Weights of a small audio frame classifier.
Model: waveform 16khz input, norm rmsnorm, activation star_relu.
Training: 5100 steps, batches of 128.
Data: trained on short pieces for a synthesised band: melody, chords, bass and drums, 26041 training examples, 25.1 epochs.
Rows from block 4, named by matrix and row number. Rows with one number belong to one attention dimension. Each number is 128 + 24 x the weight over its row's rms, rounded and kept within 0 to 255. All counts start at 0. Numbers have three digits each. After the name is the row's rms in percent of the matrix's.
# q: attention query, key and value (stacked) (model.blocks.4.attn.qkv.weight, 576x192, the q third), inputs 96-191
# k: attention query, key and value (stacked) (model.blocks.4.attn.qkv.weight, 576x192, the k third), inputs 96-191
q.46 111:163136102178144087143103147137124155135144092143118135136155113093144107096123120085163118147104110168150131107144151097151168065111140137126131123125110081135131140093129138121120110133162134079106153151132107147128160113112157094115107159119165174119147144134097127123109127163133127154
k.46 107:140131104125158161122155094137098128126139151106154151137165117114157149147112206116152100156148124128111157136155149142123104187146144084140119142092140138121116135123141146112130145143101097167168140177176159160093130133158158120138126184133102109123155163139169133118142137150137114136
q.47 099:147114130108176135120113131101107114150108153108098170103140103130146127143151167150103106141151161146133126107076106189156135148129146108111146142093135146118125110113145135164116146096124136109144124088130084172117131169126099094112111147100126104117181129178130124140135142158149115131
k.47 105:089100118082117142093093110093161113100144073140139102157133120117121145140113159109129124128117126143110083130173165088162161126151132130117125145161152136084105135171159156159111136140125101092105183137158147115105127134119127098142120130178126154135118153115151106167146092125114160113
q.48 101:151138131092082135135114175119113100180073144121106125134132127146180113104146076163120144093123132154132123134113142157127117139124134118134082119180135131134141121149135092092155175147140109119149157102090100141183113144071158151091155126148061144120112086111119141127096063109124112151
k.48 088:106111094134158186173171127189165130123136169099151119110098118175146138161151126106133163132132102110097181127112068117118115099123101156115109136106162100136160129118113091168122127165163116133158124077156131130138135131130158118164163124111125149133097114105172125125129136125154112116
q.49 103:162137164132156141153154115115122129153126144138123109149128128119154110118179080147111149082117122179081138119119139153124107144083112151180120100154140131114101071137099149105133113130126098109116117127090144114117139178098143103091152083139151087159114091085147094181119102153161171137
k.49 115:158127117107113085120089149108117103091104092106130157160095118179111141157090087144108104117134110111133051107083139147074117104149130127138154140111181156158153142098113143134167113150153141086133142114116163130105154138133132127122153086118148095135116138126155155130161130137094138105
q.50 095:133158148124122133136108110109072123168113145151149143151162147116138177099153134120113158122173128134071131136138142108132103125141153085126076150107096101113139105153112114120141085130142168150145146127144114133116142122111159137097103129141136169171144119183148134140157160153114125153
k.50 105:142148117139124162100153150137139149123164151111126119159076116122139110120121132160125117102130117158119115134166197149122134134154132122108111089142144126130074141101147138097121112107113140091129156125147114116081144132112091124093133139106123148142128109128129132082100080132147132073
q.51 092:163093120141108117137092107143095171141127162119111128162128093153166158088089132137094099115171165141133108138105152136153147156160090117169121147057114124135100097115159112157157146143110126115159157104162128153117095137109154126110143150134158162117127128175124109147101144152149147210
k.51 093:107111134113131163140147114152119121136153142159148111129091084130171134127131141101140125139098144126096136103154192121140142116143124150108136096088110137129089070165133145117150128077147147073081122120176130133105153122109086139073125153160152098127163156125126121136128106142109114107
q.52 103:162141158138082126099161123116126167132155188149155084156157110093140124134154121131157159131181112120146142106116108150123145137142134152140130155172094136087168097126122134154129092111123134111124126115139104150089080115091128100154135165111094089170094165123165127123122165120134147118
k.52 110:144141108128123074147158119098104102108131123101156148108098107145146139129152147098119107097097141109127111123151167126130162094103096123082124144152147144133131157152154136119125121135089141114089150133111148136128112143126134170124130117116126120119179127175161079130089126117066074125
q.53 104:102115146113110117114107100086140109132086139126121106113123125138139102188103131146125165136144085142086111151110081119121111128085114080112115096163166096179138144142175116119083113118126131106143108101131125127108099121152100133162102110138116098120100140114155143126109152079127096105
k.53 103:124111126132137169133100134098172147147121133127123157132069145125134124111139068109153119125108135124173138068183126147080144124083136179131154178148065161115108152105098112144089124104106130137121127086120121123108145143159137143113153117135130111125120109100108136127114113132093111150
q.54 092:085207110158169121133115069105135082100131147127099128134143129108121133113118143141134119125102135113152120152100106101105125150154150133081115126119155135114096122130079120115141086121108131133086145078165127141158109165103147106097136148154152111119110108091131120106139100122114153079
k.54 094:140092135155113101094135145163148129116155114126143120118114084145122158143112111112095133171130130099154091154161126112142118138156115175100151133160096134127074104119163095167146142169125157144145128116116116137117108174151136144116105104070121163187103125115101158126154174119168108129
q.55 089:146129123154105137108187135121123127105125132131107108123171126157098116113145106135166146149172160143149159105101124150173166131072118154149102152106125114121107131115124147125172123136132101108121133170140145146124138121177098128160169118165098110112146090107144140175177139137134069137
k.55 088:139143137110128107100119139152116147141105115090138172136117125150174107130130153137117154167110103158163092137065111139140112161159123094147162079140148166144157107162100148130125149114121138141119150175101096151110105141124156169171112157162151139159114120109151119156100169149116153125
q.56 096:103130080177134120104133084133107098128077181138130104111164123108167099124112172126136141135122119136153138163157129140113118137154134121143122135115118172118087164161097158127103087162090132145188073103096185149149124105159100142148110145135104142078129125149118146196120097105087139110
k.56 108:105118135145177109108145114139126081113141126139139125090134154191124093109170106111095129117114092091115109111112173129141160139116139133111159134152122147165176119148152158140149118133117133147152085125142143075182170130172121108142115149132143171151107141111172178139125178111165140099
q.57 097:088097145112110115142129124140133132099131143154104078168188154127138094142092160101143133161165151148146091135171127133176166151097124129105113128164097139072152132139090111117156112140072107184103104163167167138131153134139158114145122131118115106115147121131127137160107136115123138122
k.57 101:157086130086147148172114145075091109121128122088105147101154118102135113120138113131163159156100105092111103124051118133098145141139100097112139131132103190111149117132130186101156115165138156139125082126134144102157090152126131137126146124123112149129110154143120139146088164130114133097
q.58 097:179135160115128147103121129118163125142086137109125106125128110121127127111078084124076132090104127147139146125098118108087114080106130133110120074110144118109130096142124165123119112095163153163116128121119122127159121099118144130108117142123086107113114143125100156127156150190101083112
k.58 101:075162141130110127106104115143168157107149151126141084157151138151130112077118168176139093123107126127161120140111130118124135113124153172115081146142142110119125110153100133132104172160120112112098076129113154116132151116158116090155150113153129107117109108115158105114143127109124078122
q.59 101:125130107124126135158131124131123134119148165151126156161114117156109149119120154137127142150095096109170135131141162146106133147075149128121107130145151111158090124140135121073140111105112154147137129158138144134132104100081087075178134168115111069118103106082145155124156142143158131169
k.59 101:141099121149096159146116142149136167104101138175131173102119088119148150105100130116120125122134104092126129136091105152112141142128114120117154099132139090140121121095066142139152128138133153098157163127153093104159079159116091139117166139168144149186110156136098120150102165078132101153
q.60 097:123155125121098129128122138128136176143137145103060134121106141162146093141117146127139104095129150094103116138141125116095127107115152110078073095108138087120145137187084166130126158109095132158149137113149129112140141150122141123082090095127114149123088152142097160136087158137126130124
k.60 102:101114105061132128085126097114152141114187121122162102118147140169106130131171109150131123162123113160161151131134112116098136115153178138124162141112139153132109155112140121170109163126169104150118087114154096101136078090151112132111088110106135088119108116124114117109152127110115122102
q.61 106:129133104116073143130074149161122193128125144136144114139152136170109109156149121125213111123139141124154131134095161151141116173141155101120117130125102144135159100136110095120123085122105115138142095128150135150112141109109115142172087180147094101148126143136143120090104085126104151158
k.61 097:170124139123141125093176161141110137073128128111132128099119165134164105121132157124109126089131113155094149142135171130147157094096079126120130169137096137116125096141089140134045117119163114129174150138123137110159105136131098144134132140162101129106111160104079121134159137143134143097
q.62 105:159126157176109159164153153181110112117168100148135109105106137115120123143138150106119121118054139138121150148130160144126128121103060117155148136115150134121140108093124141131120119118128149097124130149141123070097141146108082164135125117178118145091108132132109069131136135118096108108
k.62 099:143113126090123168130103120124109120171147128141125184080111172118115115160110086124150115086189116136138158143114106145155095154148123152104125144130156126185087165150141146159178102126137175134160102086111116129182122141148122105129101119149134082083125139121103161152150176146114126135
q.63 095:143122115109120101143110115143136183134117118112112126138199092155099137136149153133109140139086108127145130126124129120145106147123152094143138135143129113164111157135169119141135149143115121128149131145131102146125086091139133132150170087081139131063097104130107086123096170097117162144
k.63 096:106180129094124133142106115113119128137153156133112116129126113098123120100144129133138106132144142117149137119132149116105175150086119099089131114112094144098125103092137123088093124151146108165144146166133098104158184152120133074122090112158091148144122153113127133092149110079130154161
q.64 090:175133107143161082121092121167092130109139113188159133096108136124138158129113111085135143114118131134152122125101117126101112145120123168142124106139115131086130137131064129115133095150134130138075113157095111150120121149113144134109133191108134140149157159133108094128123128132113149140
k.64 090:145121150118062140129123082141159181089170105088149085127152123110116143137091111113131113119149127206154129117132089152149133115110125147106120122149120111158131125135151102151131126126105110104111105136148135136089084123147151143151125126081111131139113108148106146200138166099148137123
q.65 089:121117156124099107149138115134129112105144134124161124125154156111119091163111126105133139153131100103138176042123119114188112149082122155157095123115100152112069129061128130141125098145121133086114136187124148166093197140095150071111124163092091123134138145095133136139144151151107151119
k.65 094:143115168116064123118150110142110098076119130112122139139126118105115078088128133115118115100175110133104163143101139161139147053152138096144191101145128147168154139089130121107121085124154155179111116121152132182127139136129155144161154118114127115117101156126129123148098164152106140127
q.66 094:089170117138083115143138153158110119142120172129116106130106131134122126120153154101130145136148098141163117107112128152133128107094176131172108110130139099138116118146157082143123131122107111147161132095150112130179084140089144140116163144127128091108090117105129131178156180093137150103
k.66 093:110112143173118130104093109111136149121131133115155134123140097137140185130124167107143086118201143089122156149129147113122139151138137126137124138152136110171112105109156131116143134110176128131150143087129117133127120142124096158096130185088126141157121107156112101157111144107118113141
q.67 086:172139107103143147152120159122123121137106158103120122130080107096117150124112119161122137170154118139129098140135098093092105136133094151138129098122126118108130157117120128150143095120128115166103134134144125088110131139091120136103132099119119153139116091113101141145171146109134130172
k.67 078:189147165122176153106094135090097119122128160117129135159131101108151119136128101099129150141149156110172120138121134120082131169121109101112143156111098121151138128117112089152102132098148106107087149120102126122125141134072103163118086139080098159139133136139103130114097094145140095178
q.68 088:136126104089105149129125130145132126173138130101159135141171165112068104111149147116112131120143110136141147102123129141129105140176111143117134137147132107115089144151128151125125116092110161142176150115104130101101117191107085156112107150128145158135098152126147096133143153161130133145
k.68 091:136172114082108159120162162078121116143109131108156094146131110147159159145156147104133122149158162137114131125129126128156119113126092108160113148141114091139140122112128159111133200135149114114158160109106132170144138125132174139135157142110138155088095100138105136125116161128114097116
q.69 108:156141089142176152103130132133097161124151127126126091107123119136137101084092156131124122126122097086156078175105129086139151136143103133118133169140150133157121115120126134130138146102132134127091107128095132156146162127117102123108175159134102145126111209124128127104146143111100140132
k.69 101:143131112113136106126128131161130167164126143131099115104142134156137119159139127143138128155103124155162128069127153122097152138103150128147116157119114155161163136137155114131137123096135136131070162151180157137129126105124124096125115127095119100109121108168115132101085103152122117153
q.70 092:113139103112100113133127149123125158086129098146118137119105123132148158140154108173129110133105147153115093122123126169119128161108060130137101083122140116132103158147109130137085139123159121178131101152132111111092088171088146104128125111113149123131125098135136115139137131118118125158
k.70 087:122088131144148112132136102113176135113162141136122150156165091131153088135088093133153147138127131121174124152106122125160128122134098105124131104136129121129143090134109110151120097167120114151110101112131120158095126159147125122131068100123133173107145153160161106158113149115141131119
q.71 094:112119122139153101136121102152116151117170134125126121109111104146118170096134154155141139126109146163120108127138119177085127115139175092110131120089088118134090076106171102142134093147121129123123101129165112135140115169130093160127111108171136114105121090125134121157122100120096146198
k.71 092:112109114163108133136152106132103157114138114143099097151136129106128111138101099140112122114136136150111148136141121105143175139144140111158132115107139115110108109182163143164160129143124128165063160140111142130124118121157145107138130115120110140128082098123139158094104102054119145133
q.72 098:172152140123096187140139123173071148126105105108114138106101107153172122126067167188148103124134135093116115163114134138126130112136092116123103123082097127184156108115107098099145118151161139113078131177153131099110115064136117128178152114160147120087147124111125149085119128126155124122
k.72 097:117145102142141069153102150130092117167122139086120111109125118105076125147101155121135120148094151126144133101112127123119094139083146112114057118143093097124107161116137118108091139089114124142153143111134095105111147145147135132134105169132078141146162134144129113087144128097149125134
q.73 087:124096138113164110153118145098112156137164128097122132143132145107125131133112159086120146131135126148132156120167097166140075048178084163149139120120138137080116150089102116131131141103124112107164139118131137157095120111139135096118103123106142135094074182147115128125117141105097128123
k.73 083:102096160150162110143091151129126124137093149131103121140077121148121148098168147158134117109142130131117117142108123134149115130104080128150181118130083165093108101119147100173147116109130116127123178108106123127106160124087129125108143138111118149134138070127119132160159131133130100129
q.74 090:183111110121137137164123085094156164087148120136107141124132111124131129127121093092151112111134141089150155127087139131127137125132119110166139128064144133112139092103179120147149149125159123077135097129132141107137147125114136091086106117114137141100085138127083087107087154141142119153
k.74 096:122070171109148138132142137132118081144142113133132126133083144119154083114158126134131115136151117159126121126124133083111143141168148152149149110148090102148107103141083132086141121154133196138156101104156123114124138130126134131139124140153145137123132125132110173158112116157125131090
q.75 089:148127122131118111151110088124141153143126112128140141125147127105088136107110135079143151175152134108178121111088161143143120160087134128097126111125110125103107097102134132124155102105126173144124188136088150172138143122119105134119177169132106146166122132109137164123109137142115114134
k.75 095:141121100170118107118143171137087137152114141099110147138132130147097139157161141115137123085139118108122156120129165115105143146115090136124153171120128102114161108163147137136119147128119116108123125062135127150110133115108162113143156119097163131095115130049118141085115138130159107093
q.76 104:151120142132150141111146093097138151155170116088134096139182139150095161141158110158128092144151118128161088107125148131132096155176112131145129164134093153162125128143138146147097139130123134119166097130133149122134153080108103104113121140119085118115145148117095157149153117136141124109
k.76 095:143132156065159167107168111103134187141078136153115131153100141107141133134162113158124123119129178172105127151149119106130094184095138104132153107112148118143123121146130121139141102150162194113147140151134129144133164109131122141143130082122135106121124097107123127137087099175119129087
q.77 097:178169120158152116081149150135122124178140099125103160128109125103146219117113098123143131113180158077110112100153116156106127070119129154127112132166123111117119124136150110156107105123128131106115134092092146089120117126086130149081129148090126128114156087142134112121112123098109118160
k.77 093:146102132081097146169110145115110129120142137137153128126116126129112141096172118077107136117161129136155161110096117146180123127075114100110141107108128106123145140135127116172152118136147142128132118089110138136088100144154095110152106110104092157108133088096106120094105145143139121096
q.78 102:121167145154085139140116136163141103082159086123132167119104109106084128156178150129143120142151082140138126105133133143142119129151102134162142126128169110128078133136111118130085105101068142127094121128145093167142157117131120147130115122142158146148132154143165157167136125175139127134
k.78 100:148133099105144163142155138148137125158065119176122112131141091121150139097084118138132136110127102123084126151089098123112161129119135123134116110108135146115146121132118140109142141136132132125133134092082075156149100107108152120089137093122125124135134143139101122123130149139082087118
q.79 095:165131145153094148129098108128146123097138137152132156144154139085091139182155126129154171132144155118119168102101155111124113102124099171102108116132118151117075110091165129106091140131138099100136118121097162161107113086121149120162182156111154114123133152129111110168088157141143139102
k.79 096:146097168153076146163099136092086125091149168091096116107114101104117088119112121108084099085153096130164113126136133152123118130099124119117164151136116127104095146134100120111154117099112111119125127135150116096148086134142113126121095157077159100117136154150129162160110159145107109107
q.80 102:127106095147146106126139110138129113115145154112131146088132097098134103112154168097138097106103174179182117109125145168080161188126109138135150118141084129120135139143125154112173119130116143170119149114141166154117091118114143093130125158123092122130154117123115099124110146148129100133
k.80 095:145152150117132104109126127146163139142102073138148162127110179145088110156134165107097128118126111148141114160130122135126165125136148191156124158131127127098090097114102106151121120138138117113120124129127109134120129139121124114135180148096140142124101103144153169127096099122180150134
q.81 093:104079107150136126125113141123145151167079104091125126143133119109127135093056122146099105122103104150142150122122120123127118149152118171158105148144177121145144140149109129133126108141128115117118077102167119134103141143136123136129122098124116116134083107091116163157122097127130108177
k.81 096:138127127103103116092156105125110141099136159130147104145115124170135149131124154114170141101160159126124154135132126141123114100111095114095132144096102122174122116126097134174132145087139138135142131140118082123146162129061159090150136097166111143116150129101129105102151125107117152119
q.82 091:134130142170122126098098140156083104164090132097069147158095160131125144156112157155099127111100121155128157147153130163152142133110110140140101146102105164183133112151117107125145134082149105132130138133154130182112160114091096151090158162146166170153137153114112113159124091172106135139
k.82 092:114156097052078116125129144102131140136086141142120112123139140144161159123105107131125168124124109144150193153037121092124142126142097151122114111135125129129118124150126108110142144139111116145160144124125121156117148124162155171140101123107162098124162105133120123106121099148129144108
q.83 100:122164120150154167121124136120117131181138116181135137135129146135100158151165131085129191096128109111160121086150127114133065117174135093130109102121131060132139123126156106146122110154093096099137161120155141121158104157122146092186123115100099123142085079186119141123137095117095125132
k.83 096:137148105125108099132121137086154152132144128147133145172131129080180137102134121124087144073135098106176143141120165129107134068105157132140125114121145118104118102124129138159137184118107151140116107146075132121088101119109137128072152145123108142140124087075114134135148154151175161155
q.84 096:140116142120118158068137121113143144141114111140126156138136142106158120122086158160190113163086138149142157100129142133180151121138118126118105115125110142128161171112165133136150172127116117120124147117149146136109127124110161131145144120142098147143143137109068089133140086125135129108
k.84 101:156118130137135126136172129114149108104164095157123146109110129135192086106128140126178160131129125145125090124126126192094141101127146148103126086155154157123112135155081116115144096115134135109148146155126168131142122133149069147176116124148132084173164133109127088090145143141161126106
q.85 090:135185170167119099088140134110146122147154106115097102105138116156168089125100126173137168147088104131169112120106089132143131158150153156149140123111135143088140122171175136088157118165117143112090125143136112123148091109188141149124113147109106136139116157100112136115126142132149104162
k.85 096:147132136117158141127161113122084137118163133137127127153093154097119143083102164112156111141096128139134125121112101136146110096150153140082104150102142149091098120110107111116108166154155160152147093159140089151126153102148162118157162141102130130139166132104167122127129118157177162148
q.86 088:095120138133099123102142170146105148128114144101126123124188157119120135137124125100115152118127124139141142157125068109071089125114114099155124123108102143113160115170079153118130129148141110147139149105120134090099124079119119110142174145114150114147081106180127105148111121097133095171
k.86 098:133131112093097107090147120138104092119142141128150149115139148144114106118109110173113117162122152143173138117074125102139092142118074140132125142142127119126111155140117143138135141085122120144176139151127147130109132086160111149128108180121100126121136159149109089132180109136140137119
q.87 104:139086134126122099171134128132138144107151154052117130099144140153124164128145157149165105125157175170127126131190121119151129144157143137147148157105122186169147140127146136156158158121136129132121128121133152172109135114152145114146198123145111118127107141140135126118128120109189125124
k.87 097:115116136135159124124124122110153109140140114152134148135131112154093144097151135115128114119126127161130126149148139095122086147159114096161117083178137163135110131145113112104102084105147114107130134157164164091131109116106135118159127152123150103157144107126144122099175112153094135161
q.88 104:103143175089091125121137118130107114135117119122184086142128107146150073117106109112159149168124127078118157120143127132193140122167110144125131123128145130118161154182122136158162121099136131160180089128103130124115112133109185162101086094157122098110122121118123146164142132092121146139
k.88 107:150107158154150160088120136140147153129116127138148153136106143139129088147160117165128115114172123124069110182123119167130136088145180161138112145110088146095123157122143148084126155137130126126073148108147125116125138158153165095119131133129119126115131125182132134151125106125132133140
q.89 098:097154107095156140158142131149089139094099082155131146181137123105092081119131197131120096152160143101149119124181137150149115157152127126104133167129134161069127133146120129152128131139130117068125157120121101123110123167118124165143111118138158093168114158111137113138148121165143134138
k.89 101:130142072109148131117121123141154122137124129134105117099105124114184105129158140093114130158157131100173126118164160071108117133135149124162109150164098100149135121115134171077142166106149082096124148102124149163131145148156101081147155082172157127100136106122120107115120127123147121110
q.90 101:128112126121113139133087134128129131141096159147107129101168156132121140164152089136164125092076111135123137135123155119137112133122119123165142118115146179051145111110095128141133146142129109112104116099094111114118154084120093108116090141112125175145142145133154153158173143128141125140
k.90 101:147116111109120171105150116145143124126089107136161136101109148126153100078092129155132126142145144148143064099134133103141121119153156139152155089131131125143101130114137071112126125117125160134148159137118130127122113099133158175131111119143111108082138147132118125138157151162150123092
q.91 089:103117113104115135115108160086097139123103101143108139119117142133092127132083143122160141076110121150162162119115111104153115089145147120133146087088155154124098160111114127126120139132130115142127134158125124146073133119079136112112108159144126143131143106124137130116153092143132104141
k.91 092:144110111145163157097160099128131167159119119102128149068091131141130119123125135100129094133108153108170133146113105129132088121133137098128126132127129141154157114119109116110143123149112178140158097125121102135128161152114089135145162135145143117118202122127146202136105145113123133106
q.92 096:132124132165157137130162145155161120138143173145134168177092152122124109122118100143135135120113139147093128141080130097124122097123151149139156137136115129151111106136130101102089077125090151144144073134148137126122169120085088113102143163104153129131135131138178148095142112080116126149
k.92 099:138144129120074128123120109130092140136106130104128101149126130151116179123126163128105119172087170128134118157100113134119133144113151099148107104108159158147158138127140149111112111131142147188111153109112088130072112128117152147120098094102154110139153129143080129120111127103120096103
q.93 099:136123104138105144167126144159115126066147160127083141127151084143074161133127121132102113078166124100120150100119123177141164104144141114131154147098115121079093139124143116133142163100181156118099124136099110124139113164095105141098129142154125130106141117112114118100118110131108118113
k.93 095:155155110134143181156107089088114120155148091099139119116120094130140111146148098113131118134116093122124121137091133104082110113114145132151130060195144100147134121133140136108106150103058133130095123108174134165112108156146127121146143158133129133162088111144177151131148152140087141120
q.94 104:126115132098125113125138192181109140114142140113136166126154126153164140132169081115120129099155148130095116143138125096125155157176160153149131140115120133109125152119104136122124137172145109087086156129121126134135134083142160126130136157102153086137146118132137158147137096122137138136
k.94 102:133125109070095146147175119172120149099174136137132104118117118117074146116133129099093132130108110148133098089093144105155144145137137141141129142100127151143108106096162095120116108141136125145079139153140118127099087160114145155125163108129136104110110137149121136100134134115136168106
q.95 086:152118120088069142130181150145112166135119141112145126093134118138168095118150161087135107093134122113095112102092113151147114107146155078116117132097145126122079136211140157160118130131136138151150123136145153152128140115153126088121153121131095106129119110104161088155109154109129133126
k.95 086:158092068181114099109101084115145087099146127168134141147095114111117111163148136141167146170110136138123122105163125145143088151128121087085107150134135109160155179115120117122146103148138107132127142131138174128104075102158116108154161127102081126138106130104128124118117175134141097158
q.96 104:152107107209109118126133088156119128116136180106149144159123120155146104111147119106153109102125193115099150155108147085118136120143153118096097116121139121114125111117180173100143109175137132110099096107120109094122127113106120117105103106080121142153161158169109136145107152143158110134
k.96 109:146163113099119122146119124118081136119117146130163130129104106134150140109125092121084102134164136090112166147121132068160092117115091103168091102120153093140127134112125129135140112075130093160119097106140164092130119070134139094164128125110128121150138177156115133135141155094154132123
q.97 102:126114133161143167141107111144099110126117080172093121109116112125147153151154135101081150063103152087116109132153135106179154126148158100165145116142123098120134114117147089166149170126108094141105106159178169136111124093091117117144105166117134159131099146190136129144107120137132132148
k.97 102:137090111097098129106142131148077117166117124129125109089140123118140099111153152127122143148143131104115130140127155140129101111134156090105146108144113129122108103155174125174170110081091110149101166123138122138111189128129117125073108121156116141105117119142144132154089164129101156141
q.98 093:163172109141156085137139121132094106144118136158116089060123130158136123095131167165123155142065109078133116166126143128123139144141149151102113114106135132187120140147125112168151119060137165148171157122140135149138101160100092122156100126124130098101133142171118137171099137130129136149
k.98 095:157155117148154107058083147116153106134178103108122132133104113142090097144143132156125120131111161115110093137123101121130109146106087118130109158094146061100104102105155092109136137116096118127119091148124106113119123124132123133120135104137125128146099134125085145110118128105109164119
q.99 108:128087135098125109121125099125116141125124110151126126133159140149114167126137119144128149151121112140085151109118080159132145137138166138117122120120167126166166112120124169098095127099119126099137161127122137118162100098147113164109151110129122111108160129137113074113150088126161132055
k.99 103:111151119151109089110169137107119123108162180111101152143127117092133150100097108146113140110148145178156111142171124113131152149132135159112088084139142150136161132148135120108121120108182165090127117127126118158130108161091135144106113174128147149129122137128107099103134137152145201077
q.100 104:123125140109136117147131115156114139109145092107110133113144138120102152127171103107156139092109116173149120109095103137170118134096185146127144118126118072105172149103096143116101143084118111098140125142160136135124105125139153102099131147098146106126142129139121111134108115131155125160
k.100 100:121077122139160105136128118187116131108140134166126170123114119137123103115081138100130169128111140141170122111106151129102143148141108147140143107181117119118116188129130106116146095153148145140087138155133151121153137122133143114121147125117143105116118130118121085134106100089159107105
q.101 106:111113103112084123141109135119132157110152107105105123166166136125097128114118137136142155120088174131135115072120148117062127150133135137083112093169140108091098120139130156127097125111151140109105149180147097117159090134123156164137196143135147114140067123126114168158095124180103174144
k.101 101:139156097136143149124152132154127127145153116157112098100153090159097125121146087100131153125133158160105135114183135113143148094108145157137106153147121088115124150106141095118173165136136142106139128169153128070166155089112132139173171128151093103133144101090160123152128132110102135151
q.102 095:115129152135156133128103118118131110167102139180126143179099163130132102102094132101138127109110136103095070117106118152137165158152108155138144098142137124149096126180126106166130165116082130081122144119112141159119112111087099150158123114112074145111137129110131096093128086134159120094
k.102 099:145164175147146148105151147105119145102098171129094139134116138098126090134135109133143127119126164100120087133117128131141128109120149135139114141138159108163144157149147169111099087145123126130146139155101103136111123123125083104109112128121174156141117174105118181176138142131131109157
q.103 107:113173056126150100124097135144125114104119095146070121096128182116134118137116104079124129112149150141121152133151138084130170135149116130172170093130133124101109166095097147121151150103096111134110122133138085059142127110089115174168126153116139133059153118117122139119110147127149128158
k.103 109:107126066122162115136141151121111089152139109147135131094187128164139090152128099153118162113074105128154156125147117150105154095117112083122085139135123142112119101110117123141117106127117123099144089126159147124133153153102103131109113128119135141126113106120134118132125105111130112144
q.104 110:151142109123145118113124158119107102137160113132153150116151106080182112131093129100111137163146149081132148135135115110105127119121130101122110133163138124109148109104100187123106104142098123177113194140131108155115134087090124127117193135103066151081113127143116113100107112129104115108
k.104 102:114142121146110090124173144167114129135126152105114143122127110099119127138103154075134097129129095147087126136120123116102132126098115127137116157094115119114110106154122078112093158107127104077137121098113055116149135169082105090093124178093117092130140144119131135037140141133108159119
q.105 102:117121090162112125139084137143111142114136160115103127135076131096103123100117139091126119123122124105162136148112119186135139110160139161114164134122146080138140085118129132103121164103110110120151136138097114033126110127164131116160160162101147130115122136102097144106145186126127152110
k.105 097:156127124086107113148107150162124170099148136157110155116120112152120119136121132106123147125128100129129174149104105124145190116094121130118125178155127132130118147081136150118118130121130128114120163155120137100144109136127140145177143102098075106175137122135138118108128129127109157139
q.106 105:121148097133157125136169183127127161128131125137144115153132149143116166106112118148149159134135085106129139131144127093104133149165105121106121099134109094145168104146140175179130147148186142166137111145143144114086132140092129052149122135165157143159116131084139142148150094135099119097
k.106 103:125107133132113113138164137099113111125120144135112136151128158159126122118090145136114114091087091105132123149115150109110125147107132106175091121079105137152103147117126145159115145134157151134155116139088081125092153113150149129114159207131152084111151111118087134145092116141104094135
q.107 099:124155104117167136139104138164127128121133125148121150124107115147130115092159127139158153128124073145107156098088168128129140141143113142131171135165134154126137122153125140095147115116125146165138123127125123089128128108173091128147121115133124143131113169104100134128126125128088125125
k.107 101:163105101165138088185131111148110153114124167106145175119123169197104134188146139137121139143111137123116099118174069136155134136147130104136116142121138128137148125171094139119106139150129122114089101135155099093130106127130134106159136151108111121144113163132173117084190131158113179121
q.108 106:114113096124149121134129136137104157098123118109105133170107156086143095131121128075137133126150173100065146124140131132162151127116162132134146157175117128126148154152161142116134142147135113174171107149112121117123124129102147139114119158123160140080139128189130141117105201146108170107
k.108 108:112084106137135113083119122123095148136146151138120118123118110122188140129149109131134119152114112123160146114126116137126169113101138124111119129097091092122121129126128142157182116143165155114153136058129151108113152126138070148101143140099105079099147114147107129170120129102152151081
q.109 090:146153084112107116140118151160135151154194093142110097190162124151128123118110138095150141118093123103109144107122107121131141132159114178147149166152144100070094151149119135141185112109166135155134128142102129121135120139147137133135173115159126132096154138160113162151089112110089161160
k.109 098:147088144172123138116120114170170143095124099144143141140117099159118116138154137127185189122106090091128149123145126153109115128086140149120132145114144085121117131106114137156177118172156148150175102137134146107134132138106141132124164122154153115127114171123190086102113113144121174165
q.110 106:155152175118087144099140083157094117120096135120143127111109117122120160143122117145104147184150141102124137134115098094147111146127131139091131103088137135130133133146116130139143117136140087125087124184162108134150109158152081105145120132105124115159115158157095111098151115123141126100
k.110 107:135122132152146148093157135125130151144134049117145160131111126081109124129152137105092126145160161098131105095142118112095147137142128126131118122117131146103066120110131070149144109100093133140155168141135167135163146122134136103114152101180168146134118088114176123147169159135110138128
q.111 092:128103137137133101134146100098128137113109102142102115121127119113083124130147171124114158146100111136162160083127179139133133153116136098138116121082127160135087179167190126150127143122116187177120133139082128125131165140094161141107128156149131152108144129134131104151130153124114146125
k.111 095:103127131120147121077133118071096081114135132100183096136162144128121168142149149142090120136147147107123131112135118125139135111104132149136080097148144140114098142113128150127149120117115113115118134105155127149159097132178132144138156131099075182075109140122131145096181147158110133140
q.112 091:098124090153132111163113160174159126127099107079141119142175190105166126162114143146121127122113091119140146184135107113156123066134112098084119107155124093131114168127116121112142113131126124129146132132160134151133140136132145122127164104126125129107138103161133140100114140180176100091
k.112 092:117126130114100156164109123142132167131104147136107123115186130123147112164145119124132116136152098136150155165150116095101129143144105129122115124129113103127166142078125082090115135175143171101162134092126131126134145179117125148136129127172131123103156138101067162142132106143085116158
q.113 095:101133163113153112118127092104113082100161096172126114077129127127112174162120137089167118127164120135118133109114136084140125181154149118090133098082180157161124162137113123135178134099137081109112145140094157111174117113128163135096112154101167137143105150128152154092134182162092151143
k.113 088:112158112125098119146133111143090138112133074161159138157128107151100181148135116145094128189133095144100081116107117129080168127115144118121063152142087118114128071145154159145112120123123120070152167163095157142139114140114134152139130112120091114135139121109111164156124138068118147130